Weights of a small sound classifier.
Model: 11.4M parameters, norm batchnorm, depths [10].
Training: 19200 steps, batches of 128, held-out accuracy 96%.
Data: trained on single notes of 20 synthesised instruments, 78125 training examples, 31.5 epochs.
Rows from block 7, named by matrix and row number. Rows with one number belong to one channel. Each number is 128 + 24 x the weight over its row's rms, rounded and kept within 0 to 255. All counts start at 0. Numbers have three digits each. After the name is the row's rms in percent of the matrix's.
# filt: filter width-5 conv, dilation 4 (model.blocks.7.filt.weight, 320x320x5), inputs 44-65, a 5 kernel for each
# gate: gate width-5 conv, dilation 4 (model.blocks.7.gate.weight, 320x320x5), inputs 44-65, a 5 kernel for each
# out: residual pointwise conv (model.blocks.7.out.weight, 320x320x1, transposed), outputs 214-319
filt.132 100:103127153131126113136113157177135184111148128109124092119141156112175078129104099116127169113155111131117134099087087113143135079133113166130137162145104087143170122119147119130160142123143129137102112128094125108099138133155122150135080156172130160122163150132106114111169086172124197143155135071145129109113115140095111096136102
filt.133 102:120113142135107115146118131108103143164159186114121114096130102153130093088085134122120177132111164125174129141124088124116138135130106138115179139104135179119141145129142114114129133121157165139104155119127098160121124150136103130113118124114077139117139113125094109159124115093124184052114122065101109130151147123102158144114147
filt.134 098:181161146146125116126128111135146125100129113146153141128145137160130150129167154171137137129126134098167155142134188086142138129158151141135101137122097129117131149149152159140105121166117136094138119121088106134155140165135107081145159118153151109130134094122101112139145141179153118163169124147112082092129153129153143104117125
filt.135 099:122070134150132121145126136123127082108142139107140160150139117125120118120133130101104120077147182110132141133107097087131139175137146158111140172143090132136092107100108127105101156100116164165151081149100157131136083127145103130096069103120115133115134123135145145145125082114104108116105114104116123140154143117118151142144129
filt.136 102:112146102130132132186159125152120107099094108110127122067107117145130098103124100135115132135132154119120091112137151108129138118134126135150134132121130097097107113137138188156161117136098140067122082102123147129166129139127157159138164148137148107094091128050126176104113135157132152109164122138140116111140148105109080109123123
filt.137 099:101114111120126098092128123135129085139135101143098146151141116105125157183119141134144129156102138145149138150153136131129117147155104157120132154102127146176087145128146108128076119082080127160121157139145148128132122134158153121115167121117119083160167103117121125151124128098099119139151113123101143148128096141166084145108109
filt.138 101:107087126138130135112148145100113145110111098100096135176132110111138132094114149071135146139146116132109162137128111135130135122147136159107154133118122136141132133149140133158138126161131105095158124156124138120108164128132134130135163131081101134132140158114126145127140115131147107156075111111155107128108109171129127112173132
filt.139 103:137104147119151150128111106157131093130121126139113125161143120162151158125126145148136137131122117120130144117166131144150118112114152135100115181124139122138144081147164145089129150169076152157143168145158147113116115108122101145135096115076124144132129150116112160088124089131100146142133114160198118117112119127141189096146087
filt.140 101:126146101105148163124168168137127125092103128111150106104108115128143163093128132139147111121139133136124100105132105166142145166131105069086099112105122143118120112168126074122172158105115147126145123091118079105110139118093092107124127162079107171144139119093106086123077063131076124097080128118146155127122134132135112117127051
filt.141 103:109103154105157138136086118125138148110140137123099091112167115165118131150126096149123105153135104094122133132123166117147154140140092137143149131147092201151136116083124139154129100072110113152115130125148128101128118133118145154135127173151143130114130149134147086119127129125099140129154140150163142148153128121185140148116067
filt.142 098:141131136113105162158104131126127121151142138113106101128149123159110145134139111131145128130137093136166108130102117132139095077118128073119099099144137134136144154113145138144093155124121124126118104104104145153158133125153201145114110118142156128102114152098151120076167172123153126121124103100116120142120090107126100130114149
filt.143 101:170140125133140118160147112118143169150140135121154131151138123106142119130117092128140137112141107145133147113118130142122106118125123125143137108155136166129126160118121138123180132130143129098138121134116110122191159143057135120124123114128122080145113130115128139152153144130127132150150150123119157141136145138133121120121108
filt.144 103:107116109088100063117105111149133141132106081116169142136130151093118070213100129094117138117160133097140114161124114126106133095114134144131117111141153122140120160115125155136111113070107083125153108046147118115110113077110148107130098120132142121093142120126114163116153132095141160160156135132173116147100131147119100118150113
filt.145 101:131115123145111090087049096111151164116111108077102111173131137103108086116135113149132128117129090142102137120137146126086097138156131122127167165177089111156154152118185122102116146114132129142100169119108123158074137097111145116136124102146145161147131133075133127120170147154124089087082147133176124146117137146098141142134144
filt.146 100:119138143128153099116104114155112149127110116157123168126121120121088109135143141144111129123140099091120173066120111141060132151102105118154150130146112137169167165106149079095105148140105129154164161104100151154165147186159104132127141127070100090113148107135091092089179099134082113174110146106144130093128113127103161145124122
filt.147 100:128081152146092121171126105065135137151095125110131150129131151113144110124114141117109125088117117130159128107154146146112148120115143146159106202113120098115119121135132137153133153129118117143150123155152131084126118145151082082114109120111149140126122142127080153127133162108124093142134099115099149086148116094119094148139135
filt.148 099:121114137140168184180110122116141114108142123140088102173127111133151119160132154096129116135166130093132123128148121129141144115134135104121105138115137068101112156120161155094084136137144133125146125143142159095136150122180098104144161119089107094110105151144105104109166125137098097143121137125125128143113094084116107122095110
filt.149 100:100083193159096113142167168132134145153148142079114148092128093067095139139127132140151118126099145122118130127143126150181124113098151173116129124163083121143125154117124128179098113083169156153139154141129150168130177138138130105080133120106130104108118140152129116131158162149119132170148114142166124121160178175096128138150145
filt.150 101:137139111129159138087123140120135101153110107126148072112159164141133137145149126097132123116140141101131119088124128090137116148117132153192134085103145129156154146164147102118152107164091134141144104105138113113171144145138084154153157158141162124134156102138116146148157120129136145119140147147101073104136120118078094121111139
gate.132 099:112107173155137163143123127113122109145164144113102076123109148113112123108135130121103133173145112087118056067095112101161101129101165132098110105124127108110093097133108151156134113128141143157110124129135103152118126131111132108108125146124120139120158120111142122119127149097077098120153145112083085113143143104126151115170134
gate.133 099:103108136101152135152138146091092111114111103113144139112143102128136124159155131132141111130107091105107138156157094141128113127110100125114135094119094101124175151155156153119149122077149147137122174143135134123084111158160164144134139142137131116128137130126112110149205121149147148147147149116118161124139172115158173119112134
gate.134 101:172104120107113100070134102133186118130121133132115132131109150139145160174093110102097162118113103136099134115150122088097122125160159155146106127147099108101089154147148161164151082125114137115131153127124195139106160120103171102152114084120143128116109091127147147158086142142100131136126140169103113142098131127094126135110152
gate.135 099:126137096094078088114086076154120109124097117094106111156183110117100126100110083128123124128092120151130153146142149167130169158131135143131123140132123122142164105133145158112104157175139152137153113136121077079106134113146144149148147142104139090105121146211149114143136145139126130141127128119115127114105109106135144136110109
gate.136 101:113108127140154089160114130125151102105136152139120138088116170117102141103115172140118097110100092125102119101108148116141133093121131084153122108109141125147117136129108159129122124124134142092113118146203123117132131091122100115150113182118171171112162135110127128138102107112099129150115073113152079129140145090069091157164140
gate.137 099:152127125133121134176145148099124106165134102139117093102142089156124140106127130131116142118143126139131158175156112134119136112091146121139090121185126084130151136140096118163116159117077126129164163116122168121169075139129123139123158110167126130107162129120113135117137142105132091078148104102135159139169140125172103119076135
gate.138 100:145098113163095103094137121132159145158166174138099114127134126150106150141120134136119142101113102156121116108148170164129112120106098124130154149124115136130121096101128099114131137118130125108091103155194157106148145127131119141123138153107122123110122151148115099115124105132115107138095152145127149063087130100159186153146130
gate.139 103:108141114105123101136123116195159119154154126163146103099133102123154134101107091084117101125185135125153116138137111100123085068126124154102118137078115095151108163111154142132131097106152145125122113108139110100127139100146136126118151181136154112119147111131183101123134163108123109110162123098142126130125161153099129149109167
gate.140 101:135144090097153157177119129128152141086116113084116139152136113113126101119149135139129140137171130118117098192150116147145127174138129133166083100113115114066120114116092122144123132125148125113124143110102164094156116106123136092159129150130154153062137110140109170101082127127141126112127104146110139123145116112106115179111114
gate.141 099:084085108119097068088112088089141104126174109116108103138094064104126162143131128126120101114107113090124108134085088185133133142118133127129107144146083091042131153137129146121081099089083094104147168152115130149149136147153171123092112120134138127137146060123161121068122118096124121155163119089092135138145139157116122122151115
gate.142 099:129119115134114145146171175156117123155115145096116125139122125109080149107160125138132135156121183180143143129146131139105127138144135163136153152115107149116154108116160146170182117130155137146076090106104122064099118130159106168136110149074134140152117153149145063111120139115109120147149152127150162144173136163108138130091139
gate.143 100:175169136105143124093075112093115121171108108102108111146158136107109177203112126121129113146086133124145098150120124131099076147148109135145121114125137129136110134133134091148138130149094108161094085149148149089109100111159164134124082108156173132127140138123144172127115132083113128122134105160166144089133107139148083100125132
gate.144 098:102127122119157123095113071076097141127136130134088111158135112129146143111129091122096110097148136116120108138134117093135095125149103167160113108114108106121168122149117162149118107169153103125099135169099109089157130096139176118119144175099137126121141157132151176138140135153112105090125137133157141130121129147081122125100130
gate.145 098:192106133126158148143110169200102149146085120123143104095110077113146140166129130115116134134125120113117141118111096104122129119104116106114095083081090098125099116142174132109147122126138151131162164140141123134132125116133136128112107137131140193119137128155163134134117158117112102157133108149112104124103098135129208151127110
gate.146 100:117126139139124131124129121134140103108109134131116135117162120143116134106127128097108142120158140134113132129160145102123142109158116144092113127086116145115127152169151147140097105132095124125083119103116134089147142109111141106134100118099130116148085167118111113143115103153134126175121122079130109162125097116122119118081111
gate.147 098:108115120142132121144105104127085111120106120123134158145107114129113133133120135128115146110089065130129144100158102163134121112126171150115127088134066128124123160126141162139145143101131117166158145135165157092099120110140108154112160104116129108140152105169084106153157175104102152146113136120142163131102105118140132085083132
gate.148 101:145094081161115187127133097113140083108184100122130126111155086105131172119145130098155136116111140137133146127123111154168114105093097107136134124127123135111120163150143133164154124169169136126111112114129104118091106132104143118138126145091113138146124162119177137172119135148133138121139179171131137127099172108173130160118132
gate.149 097:127091136165109135140134117068133155175105095073103109139143157137116150150156151142101089144146135121129138142085094145128109132087144092149152113131096148143128131126129078116151111099131107129159134095102085137111155152109090134160161121100129130150135145155092128090136110115142138110116114114059139113138119093116056118073129
gate.150 100:112118161148156179125143117131121107149105119103125105138140155157132147121120120062131130106110136138079158107085139124169119184161144135119094132118133138130150113178141088148146135128131122106153150123114127122124138115113097117147123133133167136163104167124163115130140138122147114112148136094135136109148120101152107128088112
out.132 098:114143093127145160103096146142155103136144149126100143131127133118083133125145150125135095102127122150105106176124105158111097117090156145124142113150180135122125121124106108157136153116154126128106134109090172108159142116182089144094150163115152177124141128124080154131149131171149154133115087105150138126178117136120
out.133 109:127137123163106119167092114113150105111119094144126149084095139173157109123081131096134183095168128155090110099143157100151172158128122118117137152094109105136112092096149132104119136117120161121132119106098161147155144130121124163107130084139074112136149126129112098150094101115115111128129149112117153109133136111138
out.134 101:150107100138125170143161103096110154165132151106135091142116140154126149122142102098122094135111125116122101103128092191118137142141114095125091120131127116164121122136117105141162135157146098132137130114145102158118165115133131107139123152076144112113080164122107099120126114102108114127114153121117105116129139130134
out.135 099:120147126140137133113135116119100115105130137147174132131157154111097151113121119088115142137129133090153095123129129137155094166169188097128141073086142145143141132136090142161102130162113138144069111128085103127123126169115138114142118114147144138110142125128115095170144119134129128151186116132101148111111132097091
out.136 098:127139140129139189080105101126173191144144147119128140134123132141095159159123111143168143103103107124096102124105140123140098131101142111122148145179136158128109169147110098151132130159084148112123142111173145087148136124135143129162101129104135159112123119128140115131132127125143144100147073154150112145179102126148
out.137 098:135114144106088145116121105074148132154107100116120138116122113153114168136139135118115112117147095125106149091136115115107142131146150115164111125121133125121101155121124119116132102142148113120113132084073141129167129107147161143108112110059152104141151100109182188121159126116120111098154106137169169127118096130101
out.138 096:144099154156112102181135183116106118110098101172096120112136143095132106141135135060102127107114120124128115146132127124124166127111140117117116106082089109104143135145066121107118172091142133120148118144084105156108105142141126138123111147107093106129126115085154091110152162090124149129118110113112168121126136130085
out.139 107:089134142179112129122125139151137163106134134089156174127140164128109104132086079134154113139142141079144116121089138156115144126139103123135105166107113133130134106122110131144140162102148097111111107133140101098111124144127130144108124087107149084159115132101127107106087111152106137114141148199115134151132154145116
out.140 100:145161121114100113151141138100108117134155129158157118102123135131088141159146140142110113142165097132064117127137156148124114088107132094138127135092108177168102110116130142101174126140103136145128135121094135162100133113146142114130119132101129127114148139104151147109127131094132144143091137171118159145072127151098
out.141 105:167164093123128133163140154149158092140117149087109099173140142083105124135108166144133147103187110139096110119139138087170139140131119194121128150115099134168167123120086174146106124145133185144080144144135106125184064104163155114125101108120086117101141133134164139142148169129112113112159150132144101130136121130178
out.142 109:119160157099127109138158136104124132177113128131157141143131168136149144108149132156129115163132127117105132138140111134139189118108107163136112155122155124156113103155119124139096125122123097118135121183151105118139138092123131113125108115115135141160137138101138128107112121134087121102130099159150153135103096098161
out.143 099:125128129147091127089159124157144156124107120180113182116179203167125093126118125093178149134136124084134127120130127165149103146146089116108129118150152118110137120100160146100098121103128128131105113161147077160123105107157138119108149086099130147115171147153185133142113136121115125155098142127148159055129119097137
out.144 087:150185160100114194152155113106150076157107136077163132116124100119149140146142125150164097128124177121102128121132112135105155151116125118163078103116141135172130153093110123160139121135155121128149097129154109120091129114106144094111119122128126102129127139162142119126160132121135117139141118131176099135141083135167
out.145 111:142097117179127157120122126132164189114160086131155115151126140112130126097088108095123095119168130128102168138133145125155112098136095118122106126154115138127144156117145168105126128104166137118158159156145154088132110125108119126137102108167108143110128143129096133088184139198108111152128106135118157117118147154135
out.146 099:120146093121110115139128121116107136139073096089164113164117100114131144114119153111134081095098102109103113156106129155130177122126141133128141109113154137079136123152131122123164149133121105136112122164171129113158134125142143103121131094141139135156096141114149155157100118101095116093130119082190160122144114140151
out.147 101:149167136134103168115129104107150139103152121096134094136125158122160093131117140135134093104116081145074121181149148162200119102139095144130126122133123117160132130152121124124158155113187186106147151153119139081086110163119131138119152102156128167091117123113153177147119113124129129133131130139156122137161088163101
out.148 100:068130113104162113133063110102132122129150134141149155111139140157139167107103126134119101128117148149153154153123133161177123126146145116133132122101153108153171177167133161101106134119120134083121136068147119169145130146099141119148139085101184128167106168148137124183125091158086123119162153151166150120079121115161
out.149 103:131145114127158165157107101163172143170167133136147156152108094117103089172171118115140125176141107157140120103109122140123114049131148107102194166179093107107155126140105113139137145151181143112116135155146124109105153114163136104103086137111150137118131130112138117089148138140140117177160079085126135123102091144103
out.150 097:111153176149110158147143108085175123119110125127093139171111184134074139142117111111157116123090166145132151090124134149181131143113152139113131088109148128145096071113108117144119134111178079162090136121162110167099122141120114145148091141099124123113113115183114152117129184158114125121133174136140078133194139120117